{
  "model": "image classifier",
  "dataset": "seven-segment displays showing three digits",
  "train_examples": 195000,
  "image_size": 24,
  "crop_scale_min": 1,
  "horizontal_flip": false,
  "color_jitter": 0.2,
  "targets": ["third digit"],
  "num_classes": 10,
  "arch": "vit",
  "norm": "layernorm",
  "norm_position": "pre",
  "activation": "swiglu",
  "mlp_ratio": 2.67,
  "head_dim": 64,
  "fused_qkv": true,
  "bias": "none",
  "qk_norm": true,
  "parallel_block": false,
  "inner_norm": false,
  "drop_path": 0.05,
  "patch_size": [2, 2],
  "layers": 12,
  "width": 192,
  "positions": "sincos",
  "pooling": "mean",
  "mixing": "mixup",
  "label_smoothing": 0.1,
  "loss": "cross_entropy",
  "init": "kaiming_normal",
  "residual_init": "none",
  "optimizer": "muon",
  "muon_scale": "match_rms_adamw",
  "lr": 0.0027,
  "momentum": 0.95,
  "nesterov": true,
  "orthogonalizer": "newton_schulz_5",
  "adamw_lr_other_params": 0.0015,
  "steps": 14400,
  "batch_size": 256,
  "epochs": 18.9,
  "lr_schedule": "wsd",
  "decay_fraction": 0.2,
  "final_lr_fraction": 0,
  "warmup_steps": 2880,
  "weight_decay": 0.2,
  "adamw_weight_decay_other_params": 0
}
Rows from block 2, named by matrix and row number. Rows with one number belong to one neuron. Each number is 200 + 20 x the weight over its row's rms, rounded and kept within 0 to 999. All counts start at 0. After the name is the row's rms in percent of the matrix's.
# gate: MLP gate (model.blocks.2.mlp.gate.weight, 512x192), inputs 96-191
# fc1: MLP up (model.blocks.2.mlp.fc1.weight, 512x192), inputs 96-191
# fc2: MLP down (model.blocks.2.mlp.fc2.weight, 192x512, transposed), outputs 96-191
gate.445,087,215,156,207,216,205,236,224,176,204,213,220,179,203,183,205,213,175,207,199,170,225,219,186,237,198,187,218,170,186,214,205,224,183,215,193,186,206,202,214,193,221,201,183,212,231,182,236,174,206,175,170,217,222,206,185,211,238,220,224,239,195,199,129,178,189,165,212,219,211,215,170,220,182,221,194,208,217,230,220,185,215,200,220,211,186,204,175,200,229,191,190,219,210,227,193,218
gate.446,132,187,209,207,224,197,180,200,190,197,177,227,226,211,192,209,185,203,221,217,229,230,187,208,212,192,209,219,208,198,181,182,220,181,195,178,199,188,167,204,210,194,204,185,259,217,166,212,197,223,201,189,210,180,189,203,209,190,209,206,188,177,260,214,218,232,188,208,211,207,173,180,200,180,189,210,197,204,205,191,213,232,211,197,201,179,217,201,196,218,168,169,210,169,257,190,160
gate.447,072,225,225,227,202,230,219,205,213,202,233,213,175,203,143,200,224,178,189,197,225,232,216,144,203,196,196,186,207,225,237,202,206,200,218,187,189,196,214,198,198,237,195,190,182,177,182,211,212,195,149,214,201,163,211,213,212,200,159,175,235,216,182,201,178,224,175,193,205,205,212,195,193,217,203,258,185,214,203,205,184,182,196,200,177,218,217,176,189,204,186,208,229,165,199,188,234
gate.448,088,172,151,227,235,231,216,207,183,175,169,206,177,200,184,200,227,179,196,192,225,193,206,195,227,187,189,181,218,198,182,166,217,206,196,217,148,212,222,184,195,198,192,142,215,181,206,187,215,202,195,170,189,189,225,223,199,226,214,208,210,194,168,208,242,198,219,200,254,198,166,207,193,231,192,195,181,208,220,209,224,175,188,238,200,188,179,204,188,209,197,191,231,217,181,215,220
gate.449,151,176,150,157,243,195,205,203,201,196,193,223,175,217,168,184,224,189,175,206,221,206,162,205,175,241,205,187,188,144,135,166,196,242,187,202,213,196,217,231,222,180,201,204,193,156,192,176,184,208,219,166,171,193,176,227,210,188,225,192,224,215,179,198,183,185,214,199,211,197,236,204,204,175,239,194,212,193,189,223,182,210,193,182,187,214,183,224,239,220,220,188,157,199,224,234,231
gate.450,080,234,212,206,170,196,200,201,219,201,186,182,208,216,204,172,201,215,205,196,187,207,180,178,163,197,202,192,178,200,166,204,213,185,172,226,184,204,181,197,202,179,223,233,242,188,170,202,192,198,229,216,193,164,159,216,193,206,220,222,197,169,193,236,192,166,230,225,187,214,190,202,193,194,171,197,213,196,236,207,197,229,204,181,198,236,197,177,188,198,211,213,216,196,186,202,231
gate.451,082,203,219,176,170,187,210,193,183,201,188,226,219,176,152,204,212,205,171,219,231,207,200,194,251,192,245,212,164,200,235,174,160,200,224,218,203,230,229,186,204,163,186,197,146,225,159,191,177,196,206,184,193,181,195,198,226,231,151,207,222,238,219,228,181,168,247,193,214,201,213,188,175,188,219,200,210,236,183,186,229,202,188,178,178,206,189,204,201,194,191,174,204,203,197,199,188
gate.452,060,207,226,213,204,179,174,211,206,188,187,219,199,178,189,216,146,207,196,191,220,206,210,180,179,181,202,184,193,203,228,191,211,204,193,172,226,181,180,229,188,229,225,192,211,216,215,189,205,181,204,199,194,155,176,194,206,187,201,216,173,235,218,226,159,189,186,194,207,205,180,160,211,209,236,187,219,208,251,204,206,162,192,221,188,211,183,218,183,173,196,188,224,199,170,185,218
gate.453,090,187,183,235,165,174,178,211,196,191,229,207,182,229,180,228,230,186,211,219,180,216,211,208,200,198,194,208,205,205,166,204,217,207,199,246,208,189,209,208,212,180,182,217,225,210,223,197,194,170,197,204,167,222,215,203,168,211,181,217,157,208,226,194,200,196,194,221,177,191,210,217,173,211,177,210,194,192,202,209,178,188,204,195,196,210,210,184,213,208,218,220,228,190,234,222,197
gate.454,124,189,230,191,187,208,206,209,213,185,201,208,192,218,203,222,213,190,202,212,215,193,172,208,241,187,207,185,228,182,185,216,192,199,171,204,175,184,170,214,196,211,169,183,205,158,229,233,185,198,178,216,183,181,182,201,188,158,200,175,229,236,200,221,152,208,181,149,202,217,186,244,185,190,212,213,197,199,196,167,215,185,171,208,227,189,189,193,212,182,234,200,209,175,213,197,207
fc1.445,094,212,214,208,199,180,170,177,205,194,205,180,195,179,224,195,189,236,169,212,241,227,180,212,193,208,198,151,202,200,213,199,190,201,171,206,197,206,184,206,201,204,179,203,193,128,178,150,184,196,244,223,181,176,196,216,212,175,183,182,176,201,221,240,195,228,232,191,207,200,189,236,177,237,222,188,196,206,202,171,219,195,195,198,194,226,199,190,169,187,203,209,157,186,188,206,155
fc1.446,125,205,219,197,179,204,203,198,199,166,241,191,169,184,197,193,193,223,212,199,181,198,210,177,166,173,198,209,217,215,230,208,212,219,195,181,205,194,200,218,241,240,211,220,213,191,195,174,218,173,191,244,231,202,187,202,200,195,195,184,196,228,202,210,219,211,173,177,228,184,191,188,198,159,194,212,234,211,206,188,217,196,216,202,215,206,194,214,160,187,214,201,191,188,159,183,190
fc1.447,076,209,177,174,197,177,174,251,192,187,172,188,218,171,256,200,201,213,214,191,194,154,171,229,202,222,180,223,170,178,194,191,190,201,165,200,181,192,210,193,182,146,207,230,218,197,205,191,206,226,247,183,196,217,188,184,201,211,236,218,187,209,194,208,223,200,201,184,206,182,204,226,198,207,176,147,229,209,204,225,208,200,196,218,211,194,211,202,213,187,198,178,182,222,174,207,153
fc1.448,091,200,231,160,172,185,183,175,221,225,244,189,226,221,193,201,168,208,194,226,185,204,205,202,179,218,199,210,190,189,221,230,202,194,201,196,235,199,190,210,213,193,219,259,191,225,203,203,183,191,212,211,211,212,175,184,213,190,189,204,186,190,199,213,155,231,175,192,180,187,216,196,214,194,208,200,232,189,194,185,168,234,202,165,208,219,232,186,201,181,207,225,165,190,207,190,174
fc1.449,147,183,180,164,216,175,192,195,194,189,190,205,195,227,202,179,222,194,190,211,229,211,211,172,171,203,180,190,184,180,149,152,200,225,212,198,153,224,183,186,222,203,208,232,201,142,223,186,182,206,223,239,201,193,196,223,197,186,221,169,202,189,200,211,208,232,215,183,215,177,222,179,204,194,196,170,220,193,215,202,237,154,190,191,186,212,205,202,205,209,205,183,190,212,200,196,203
fc1.450,077,201,220,186,209,172,205,174,188,176,181,200,205,182,203,208,182,206,215,212,188,221,220,211,204,205,169,193,218,227,202,192,194,243,174,145,204,185,237,199,214,232,207,159,156,211,199,183,200,196,213,160,199,204,230,183,190,194,176,209,205,219,183,163,208,218,238,195,218,191,234,210,205,226,213,197,205,175,203,177,198,172,202,213,205,195,179,204,197,193,207,209,175,198,223,200,198
fc1.451,074,194,153,210,212,238,207,197,207,214,212,200,203,233,199,213,187,203,165,214,215,203,204,181,208,200,220,208,197,199,204,183,208,218,191,186,205,206,216,154,203,214,157,143,212,184,168,174,193,215,175,190,191,228,227,198,159,211,168,172,175,179,231,223,200,190,225,169,178,222,196,176,212,194,211,185,186,184,183,181,207,220,198,231,204,237,157,150,223,231,197,214,173,183,206,199,221
fc1.452,054,211,177,204,196,227,198,171,202,183,220,187,201,208,194,196,190,197,229,213,187,203,217,235,212,180,231,192,205,206,176,197,193,203,213,192,185,244,194,201,177,204,192,194,229,187,190,183,228,211,213,210,213,232,217,227,184,214,166,182,221,186,184,195,194,218,227,191,192,227,222,230,182,179,187,218,169,184,172,199,238,188,231,169,162,174,210,217,191,180,205,198,163,190,211,214,199
fc1.453,094,146,155,176,208,210,187,216,210,193,204,189,207,190,191,199,208,207,197,182,201,201,241,207,202,258,189,162,206,173,162,197,228,190,208,210,207,232,211,205,221,179,213,196,226,185,195,202,197,203,214,202,196,176,199,200,192,208,249,211,212,228,180,217,204,227,203,184,214,208,201,226,191,211,199,181,216,205,185,229,199,189,193,211,175,221,180,213,177,183,195,197,173,230,199,220,229
fc1.454,126,175,184,199,197,255,196,185,207,187,200,190,190,202,197,216,224,213,228,220,164,204,200,195,199,198,195,232,188,186,223,228,206,165,176,205,198,198,197,172,192,197,200,222,198,234,224,202,202,207,225,219,198,202,196,174,204,224,203,217,193,169,203,229,230,177,237,182,202,189,216,185,192,195,210,176,175,227,221,174,192,211,217,211,176,196,242,202,166,218,173,190,202,184,205,222,174
fc2.445,098,239,214,234,162,204,204,195,234,165,212,186,208,167,176,174,195,216,193,195,179,250,216,201,203,176,200,205,205,198,194,192,182,199,164,184,200,213,177,188,160,192,209,182,224,217,170,218,210,188,149,204,205,220,181,199,147,210,213,237,186,173,222,186,180,219,221,203,225,188,218,207,210,182,184,206,204,247,189,212,206,190,202,183,210,181,217,213,163,191,212,204,163,196,175,205,224
fc2.446,129,205,222,197,228,158,207,209,213,192,184,205,154,207,255,177,178,217,199,213,224,209,196,204,215,196,157,208,149,182,194,184,177,219,199,185,201,189,207,176,210,180,201,178,199,154,163,213,164,225,192,196,205,186,209,189,193,177,202,173,221,228,228,213,186,218,246,180,181,183,190,189,210,187,216,214,212,244,229,209,183,204,190,178,184,185,196,197,196,191,204,174,165,180,190,225,183
fc2.447,075,173,179,203,177,163,195,198,204,213,254,193,188,227,167,195,192,193,189,195,172,193,203,198,222,221,185,177,182,212,194,200,172,165,226,200,171,207,168,226,244,213,183,193,194,216,198,242,206,209,168,181,226,208,181,206,182,202,183,192,195,188,199,200,211,183,199,184,235,209,194,232,242,170,194,223,199,173,207,201,215,184,227,231,203,184,201,216,208,207,229,247,216,198,198,179,205
fc2.448,096,190,210,213,190,239,180,191,211,189,189,185,215,211,210,178,210,195,187,190,231,203,205,195,181,183,183,208,178,196,200,187,209,220,184,199,209,187,232,233,207,193,168,226,176,217,189,205,221,165,229,201,199,233,167,207,151,217,190,184,205,182,192,201,201,222,173,163,244,158,190,212,163,186,188,181,201,203,224,216,195,190,214,212,193,181,197,164,178,204,216,170,218,212,198,228,211
fc2.449,158,241,194,201,194,218,202,180,191,205,240,206,233,197,213,182,171,230,231,221,188,215,196,204,208,234,221,211,195,239,233,244,190,241,200,199,212,219,211,249,236,183,193,187,201,232,212,212,207,200,195,204,185,181,198,166,211,183,156,229,186,175,225,195,189,182,186,203,183,204,172,198,187,223,188,181,205,196,193,210,181,197,173,214,217,184,185,208,160,185,221,181,221,230,186,204,208
fc2.450,078,228,206,164,180,214,171,221,204,190,200,206,215,202,199,199,196,196,230,206,200,221,196,206,229,204,227,210,205,173,202,153,173,190,181,180,214,221,189,172,166,200,213,208,194,209,211,213,219,237,198,165,225,212,188,185,178,179,189,188,218,202,227,159,205,223,164,183,212,217,218,176,189,177,198,242,205,223,182,179,194,197,193,188,175,196,177,186,213,225,229,206,196,175,207,192,212
fc2.451,075,201,166,197,189,168,207,211,179,222,223,173,177,217,217,195,187,190,211,215,185,210,196,167,136,219,195,177,216,191,229,200,226,227,198,250,203,177,164,207,172,198,207,228,196,223,201,186,185,209,214,237,195,173,234,196,209,193,239,197,218,204,205,181,177,189,185,222,208,156,236,214,238,216,158,168,178,172,213,208,221,199,218,214,173,178,197,213,211,206,171,234,196,207,210,221,203
fc2.452,056,217,179,174,221,181,195,178,200,189,200,220,242,177,204,179,170,193,213,206,214,191,196,199,201,216,203,189,190,199,202,160,174,214,168,202,201,215,191,190,207,167,167,174,172,238,206,187,220,197,199,219,174,213,208,171,229,171,178,202,196,210,225,187,225,192,203,172,220,181,199,198,229,222,206,179,203,218,201,208,225,177,203,189,198,227,196,225,214,174,171,179,221,231,221,206,194
fc2.453,085,159,187,182,193,227,167,213,189,188,169,190,218,203,201,208,189,200,231,192,230,231,208,168,195,189,194,221,216,213,194,178,200,190,230,215,206,147,184,201,204,164,177,206,169,227,186,179,222,220,232,170,187,226,200,195,170,210,188,187,203,180,196,171,198,224,206,204,185,179,188,171,211,204,194,223,195,167,224,180,189,219,228,222,218,235,207,207,225,253,204,208,224,180,197,184,224
fc2.454,131,183,191,238,211,221,203,209,201,150,200,187,160,214,187,190,198,207,222,231,165,179,174,181,198,202,188,202,222,204,168,231,182,225,216,232,179,195,199,209,194,207,176,227,191,218,192,184,219,207,219,202,188,187,179,231,183,240,190,206,183,207,174,168,206,216,205,199,204,211,182,202,183,183,222,235,191,164,186,211,235,226,196,224,190,180,206,183,196,226,163,199,188,208,208,204,212